A small encoder-decoder audio transcriber, trained from scratch: encoder moe top_k.
Rows from block 6 of the audio encoder, named by matrix and row number. Rows with one number belong to one neuron. Each number is 128 + 32 x the weight over its row's rms, rounded and kept within 0 to 255. All counts start at 0. Numbers have three digits each. After the name is the row's rms in percent of the matrix's.
# fc1: MLP up (encoder.blocks.6.mlp.fc1.weight, 1152x192), inputs 96-143
# fc2: MLP down (encoder.blocks.6.mlp.fc2.weight, 192x1152, transposed), outputs 96-143
fc1.312 096:138131074107142197130107114135114109117156115117176097167104128146159125119149098172116151063102090136049104098161112158118165113124186126196123
fc2.312 082:139098174147121122182130163114093095120166164129087116105201163171130117108105141114078189139148137147069202111190147138146103102158109153131148
fc1.313 092:119150091123156159131135134187093069113129139087128103123143168108085140138162077164110075089103121087150127149115098091130155107178168113136133
fc2.313 090:086142169172101115119141108087147193122201126162146107175114176165187113091130085115115206162123122111123116121116126127143151083176154113156135
fc1.314 098:144096209097156100168098100097146123190102139085134144153100140093135104127179096101112150161129124113192077152113078135140117118141117153160112
fc2.314 099:054108119095121134130118120141112154132085126163129195146075126134088140095147094096163182090058238110084080155170130160172101091124162102089146
fc1.315 097:108078171093163082147115109105144071113119139145163129138134121118069082163118134105066151126121135138077119122088149153155107167142225114223136
fc2.315 088:137157215139097107162135094110159039148175125136099092155133084146078189141153169136093117121151070124099137104157144182169197051142145104107149
fc1.319 108:063155115100105127159160102179160134181121138098177076139128095177168152104182143126171165089101134123067099113103066136071126183123126117148123
fc2.319 090:136138146137141126171162128101096163096118099116155134163124136160100127111145179111111155161138200107088171083138114067107129096125103114086171
fc1.320 082:176085116161147172096110117115085096125145155070139101121145194180082127084180115140126133057123121138101117168160124152092170104140137136132108
fc2.320 078:189118118122100112086138164133139093154076255101119138114120117122144105147154097143130125094129149118126144152096171174147118131098211092162115
fc1.321 090:106185115115095176146133092156087114114122108110149113160108164146134135192094033129052092143123071119123090172112119130079081169146164099097128
fc2.321 093:133108101131147121127138159183121104121151132064143124112172124144096154143113070120166098164105104132138169020116132179116058138175253130113088
fc1.322 098:155133143120114120083139104102069075074130120130108088100115096133164120087123129163184140111117116097188197131152144102074089098181129148115079
fc2.322 116:109177191113116173108123078128084151134146138122105193095105169148133134096148164146112126123097120115110100140089123031128148131133163110114094
fc1.323 103:072136166095147156134146116112147149106094142126136114127132182171123119102113176146175188107159116169103160137121121150056213165121128218110076
fc2.323 118:094138090134141121100109101112145139105123107104128154137094128150170072093077149138120159125127130173113176117159156147118091111120171098132123
fc1.324 108:120145126146158123092102136113172198198104173137158134154190171130150090134118099073081105127124103137072120123065101113042120116105115103110151
fc2.324 109:117102134120122143126095144086158070112151104155123122125187171115110124116167160160124099071137131159163179093098156174132127059098130124167139
fc1.325 075:055124226079154191138129149110121148104096123123192103112098060116134119141060078127110111119165075117141090116175117089154178131139142081119087
fc2.325 075:160176076102115126138153129158138147124153159115160113122114095163133108167108164094114171146094156118177129232082138185141078112134092153131152
fc1.326 096:102135208123167157131128151197063114090143186165130120133143138093146173227052162166143153141153075152112097139125077086115097122139135085146172
fc2.326 090:157067151158135097143160160169170141175108182151135085120150119121131163140033137099144170149192171083164105109126133089133130100156062178117204
fc1.327 099:188080100159201218124083131116062142041176152107173125091143185179104137163097104167109144103125087138100096117128164102152088143146144154172121
fc2.327 083:181141156126171124170139123083093096095167149076221164130134171147107108163153099152111170119129064113124184161186129137134129086176127111081167
fc1.329 105:071084111115150123186119131161104113160126108197075130169165195157098116079102123103111125133161095110156254147101123161158152139113181153123103
fc2.329 107:152136120133118128083115143099123099162107155159155137062119115069126139113139132134136144086162131104170091134130107133140078185109160146100160
fc1.330 099:152057161138150109143119083180125119158132164214127079194152111101140101127144131122087154199132062147194184107123117129134127144116228120180113
fc2.330 076:143125162164147141113136128125116151144117151159143137114128094082110143106054119094120126217127158107094141131157198121135182119078108093109143
fc1.331 109:093115148113145095149126105120100163186148121132134149148075205105153103157105123188126091104126129092141208126118145143124134148110159173149126
fc2.331 113:091170158175114124138141167114067080187143125122178149116119120096117134102099166163105150081176138119169078128130128183120126155145142135113195
fc1.332 112:085101122110056082223124100125199120111128134126141157106169104147114077200036110095138165147112124074166175138140107154122088109162142114176113
fc2.332 113:144114138166119119210129112146157079158140135121136147174110153121121177150155123153101089123131125111135075077149074160193022168109079129118133
fc1.333 090:155129115155097115079160116180119115086202089116122185192141115100100106132111182113115122111177124130152128081110102123064118131190116211166102
fc2.333 112:106081134097115128166124054108135187132096135077090123134127170138119094118138166116128060144090151129108145122141173107109205139135178143113114
fc1.336 076:059135233072163196152133149120128150111103126128190109115088066109138114142063065147127115123164081117146087118167126105168185126130142098107097
fc2.336 078:166177075106124129140161127158138136118146152127160107127112108165129102171118161105109176160101149130190121232083137171147079110136091155121149
fc1.338 102:149166150075117195109131176154131143116161146129104106150162125077167148160166096126123149100139061183149226151131101093093079101123186132121084
fc2.338 095:125095149155138098117054129112081153130142108117114162107123086129183137115129164102144092073160122104128143121132138102100165079144173116114097
fc1.339 112:137161111156157127111132107130110118105087151255121115127144104090109125104150174131100133106117120168177116131147087133102142120184132126100120
fc2.339 117:119093144138176129108135085182108184110075085022160129115104116140255113123105119146128134072119111148180097115105123127096191125086165110125107
fc1.340 082:173073083170187221126146105150121115098136149067114127149157199202119156161161081210111085094095112113104105087157134138089113132111148144116144
fc2.340 086:130207146123101122145137096137090094137105221063100156138127147130103143120140099148137095138131114136122171127087162181155097141159195097135102
fc1.341 108:107059179131126108132102182148156124138172133124135156143114095090131081148071153113114128128144095117165129140097145140127090174096176119182175
fc2.341 103:245180163155097122123102128158089151146104106114119107115153140093099127111148158140169125151107116134106171123109102130133126097077068117133115
fc1.343 112:143130152131055143134082111122097060107098174161110191142143082152157110140103144213136099136129116178125116160130129168157124092079113149115073
fc2.343 085:167128153111176144147107187087179102163186145162058200147122029132143184129095117093108098138147088099131105111081154199133106154130099089127121
fc1.344 110:108122109203085076216120113139143128143131128169097114146132118127130164111065110122114168124136104114133255109091140076146125141144186096197108
fc2.344 108:070144097193160121146109193156130105117088161188148140087147142107078143104098095156153154116087121091085075089165123116140075153138090117144102
fc1.345 094:081142202106129178156136103141118179155120101182142079084105097118134154118083108142148154155130053114129120092176096116133177066147146108139134
fc2.345 100:218195149094134122080154106173129113133143133159147110101104154098113101147112119134144189155157103176174108171114060151151043100144106131107132
fc1.346 103:172157091111145134171051160163109107121142132219143147153139110147158125110142131130108100101163189150143105178114153152143099101167118096128133
fc2.346 101:078131184113091090132109126143099212148173154148088100196103069085104093177113205130127087119059087139127185121179110204144146135078082103113137
fc1.347 103:119120136133186108122155102123063098099116082114146170110128067106073117088171118127139092153099118165064084177164107147059137156132183100137100
fc2.347 121:159103199137083142148152112129129115106097133174195106196135133131128114109087145109128084160108152122085149116150174152134216160114072180120128
fc1.348 102:096014158098203146152088092101108170144145150136151136149140128065169121162119146152101163146089117150089119141108106147131088103106127116182141
fc2.348 080:154124143106169118197103130085137075125221099073117116101200108141114143186126139131121138173147058149085121102169149035123136121175050162147153
fc1.349 107:100048144123156122159146130159058090098165113121127123167142119113103204153185121156175123099107081082095121132104168196161148107103147121148163
fc2.349 101:137114139124186125089110162069113157109153114167102153149122166094140119146157149159138108121130149108237154047104101148120159107097104147135122
fc1.350 091:097113203126144180151161104119087152128119087169117106092142100127156136145139165130144129162177056129078147084172134118132184095129149144101140
fc2.350 091:174200136107164118126141140143155053127178119099130094093121145124113080125137128114133148118144132158110133165138093149162087092128093167140134
fc1.351 106:150131167108135096133111146156112105191160120149122111113096077212135149139154123140134153100144087063119128150130154160166080120061167075105118
fc2.351 101:117150152138160090129112135094161090147119120162072182174145055141212117129167173138190152076098136152130124077164107109164116107173113101132104
fc1.352 098:169117133096146139109156122114154128082102169184116107135151154121136090139141114130095144139091116159092154049136109152161076140113119169200151
fc2.352 105:065092233067096108109142120202148174178126087122087148147155129182169181115116182113174152077107143145219081126108166119108094122095171103187095
fc1.354 105:181176155173099114119042147167103066122122108061107102113098188143137172098131113152136101144153142122122132095132174137094095203107100125108098
fc2.354 119:117060151151108111117089121067174149105168147079119150094128035128067102146114121115131078121118148123182165139128137084135114100163185112143125
fc1.355 103:190147127139127063134045145111092089125120117110123124142086175092122140101168180185112133117157124145153116122075177122134130154160164182122109
fc2.355 113:087153153138123106121105137107087204100185140122128156122086072106085133113100095118107123062150153139082123140158106167129113138167192106126123
fc1.356 098:174142143129133168128108122110141091116162067153148067099140143133108127106036126191089116137139057113150201165131130111139146121094118125161150
fc2.356 103:166185179113134124112131140148123120153092163137151164140165111115120076153066132104114161174100135120111130180108170177116178120093132164068100
fc1.357 114:151092152126115169112166132142128117089087117070213099143125119152189175105108156113120133171168144176145124118165101128101083166157117052168105
fc2.357 115:121059093147098143206123098150084046116125122195180188095127047122102112143175109135129196172156106125140111130118145130118164089235119162141145
fc1.359 103:126090140068161155142122182125107107106156146082184181155121114163162138142128113121103134153158010154103130113066122102064115131173138039159127
fc2.359 102:108121203092104138120089125156194105116170184092067147125075123103157180109094180085118139143167108133139131118053112140108152058120034092134175
fc1.360 090:102093148130157123095108116102049132105153133137139081150155161106060109200120116167078159094127124132125112120075110081146129145117125114166104
fc2.360 068:125161188106200080139106146148159089109115096157186138109141149087063201151098169124091096160118078138073064121210146102139188175150118145129130
fc1.362 100:091111180186159091109166148058117150165114123135155178112163120143140186109114190170088165135112110109129140150158088081073099119111108164119159
fc2.362 117:052138146142116113163122133205111127145135182133126181118146083155137151107095119146155195147102099166125123144119119094098121175118097129133145
fc1.363 089:127080130112174093105143123142114143123114114067160094157106129086069092176118094136098139123076105161088140143075155136165077173127153119149068
fc2.363 078:196093065148109094159110149114125027170147124099172121125110126118157132146057154146113087132139170102095109133196147101117138170079111149131154
fc1.364 111:112138150164160140175176141107119167098117141099168136133120126172098150128163115163155090105075150115143130121101151081117125153100162137118099
fc2.364 100:116146093094118131105180160107136198157142107255099174166077097178190121097118062138074177071113147117153118129152143105102205109171152132145112
fc1.365 105:114185174129162136152103114206096129090134104139110128147127172084116127185095159088122096097172030144126131110104192129116148162176095134149142
fc2.365 099:103167098118121145092117174169111131188205145100101082161164109109126112148129139162131165172161116083106052122150141140115088121145166150158124
fc1.366 096:159123108175156184138148134145140151186148172157159063141169155138129125124146105087054168062128146112066094125162134092112146144155192080150135
fc2.366 087:168136139135129166165175157132130003103135199111137124129119154159148132127158128127137149130151099124062156112119146117135120118154146094118122
fc1.367 101:092123094145152148129138128145092130130156121157152117118135147068096128123126080202131121098067088083129124104153125110110089132137131153163091
fc2.367 085:149162160139144158084110182148145084132193120111111066154114084085120141146123090103168155153194149123113122122119113174137105109126096163164194
fc1.368 117:125178147163178062141123109171088136134112151129139086159138143147171099124156118121076099104160123166143057121122139126143132107123133099133079
fc2.368 134:101148133151123138140130097207184187101074135132137097123090067135167111117116137164148142140146138153147123118100098067121151107142066127134117
fc1.369 106:106081150201125119116136167120067189105187159185058120143134061126164118083110096161137084157194100141110098114091048106087071134134148164113160
fc2.369 112:143166124143188127131128137179103170133147115101140124125072117126149145138127088119094120153142091113151135160129128140121143061070148112138119
fc1.370 084:144172188069162152126137125103036102075121168130084121135130146102114119100128123111108133063203086146093090148148133109131150112152118096162097
fc2.370 083:134038132119112141087112166100154138161103255137116127150110110118158120120148136113150152138171159106173145148080160095115116154089106105156146
fc1.371 097:178130161134161172198190110108099115113140106148182138111152155075103135152091151118167124110141172111074149135124080085131110173060146196142095
fc2.371 099:161171120116142119144138117121123095134227071204152107115089134127107155115067107137162140088173124096134060123143138128129115121121136200131162
fc1.372 079:156170193075165162106154123148133121107190203044151132138153157180097140171172072170128105081121042166086137088123110087100093140120155103178095
fc2.372 093:124099148153083099120098183178165092124142241065103102120120130148119163124123159151133141149128091054090184123094161076102103131094074131132155
fc1.373 114:123102137136195169139156142089047141107130164064132152158113129124075094144129194121086098064078145255068097138111120101118110171119106124128146
fc2.373 109:153096212177123101143131122156165123154163214206116124167088122132221115097147100136145086106168111114169146127083167118105125146081128122128146
fc1.374 111:083127127093142135084130154084106133089141145173102175159158147155044133147124142130188127149086052108154116198111144118168150077138073188134165
fc2.374 097:125132127117093136120113114111151114122132155161172160139090019139203140145073086085148112123138107115171096091131114079144186088187133146129145
fc1.375 101:132050140130198177125063103148103135052159126145165099106165177094091117208143122198093122126091099162087124131112141148132107155129119188152045
fc2.375 081:195092107140195149156153155087130134105147111133096166135108120148126140144166203149120177091154134140092157116173062125155140101186086141095170
fc1.377 094:134107146218155125150153042138145215120169120107157170147124124105158149111094117148098174209098115190145083106121106099095169070130104082118184
fc2.377 096:117113141125091146083146129107096140172150169169148052142161076138079123090126091095120156115132137119134176116111091136162114059038163067125143
fc1.379 108:134143142090120149132104115170137108084132117086084101142152133136170120135073172171100091159145114149106137160141146181148157197120094105096143
fc2.379 125:195125073063124133070122106090102080135158095137143040081132110185074158103132078087154116100126162139184156145105095137128118116157151123140133
fc1.380 105:113169099088170149102105126122125077083201138114099134128115138135134149085114129211133064133166168138117114144142122245113148140116068042142134
fc2.380 109:198135114110127115105113159141111099138170094114134143142176000111127147136162103094150184117130167100163118115078135154162117090175117103144149
fc1.381 101:131109167099146197156173100054075207115077123092153118121087111141107130143138114151094165138088101139196066144173152154180164114156118117160133
fc2.381 109:115138087172153134077176090165171111146085158189075163134133113144144143102172153138155160134119165149104094125142122203168149120178145143148156
fc1.382 098:137100158092137111069048075166099068120152117135155111137078166139047109161114110162120144069089121151074123150128154119134122146136144126151080
fc2.382 087:202098153175127126105165141097136055144178086117133081172150143115102179132045154107161133137097129087080139109194139147120129148081099164088121
fc1.383 093:112093179088178112112084124092111096117155127148170102117102108132093085169118091088106136063079135143127125166099129134137085150097155124237134
fc2.383 076:144110188148134096156164118111127069101154129112149125100152105162098104148118128098111120087157086094149091061151153170126108088141136094151102
fc1.384 077:052104185056187172136112146103098148110087124148189136085104074120153093103080114131104114118157034127148137114179151129141184125089169067140108
fc2.384 082:153211101085086110130152102167144154137107175125138152121125086133136117150101197080147142095112116129162148188093136154107089096063093169108148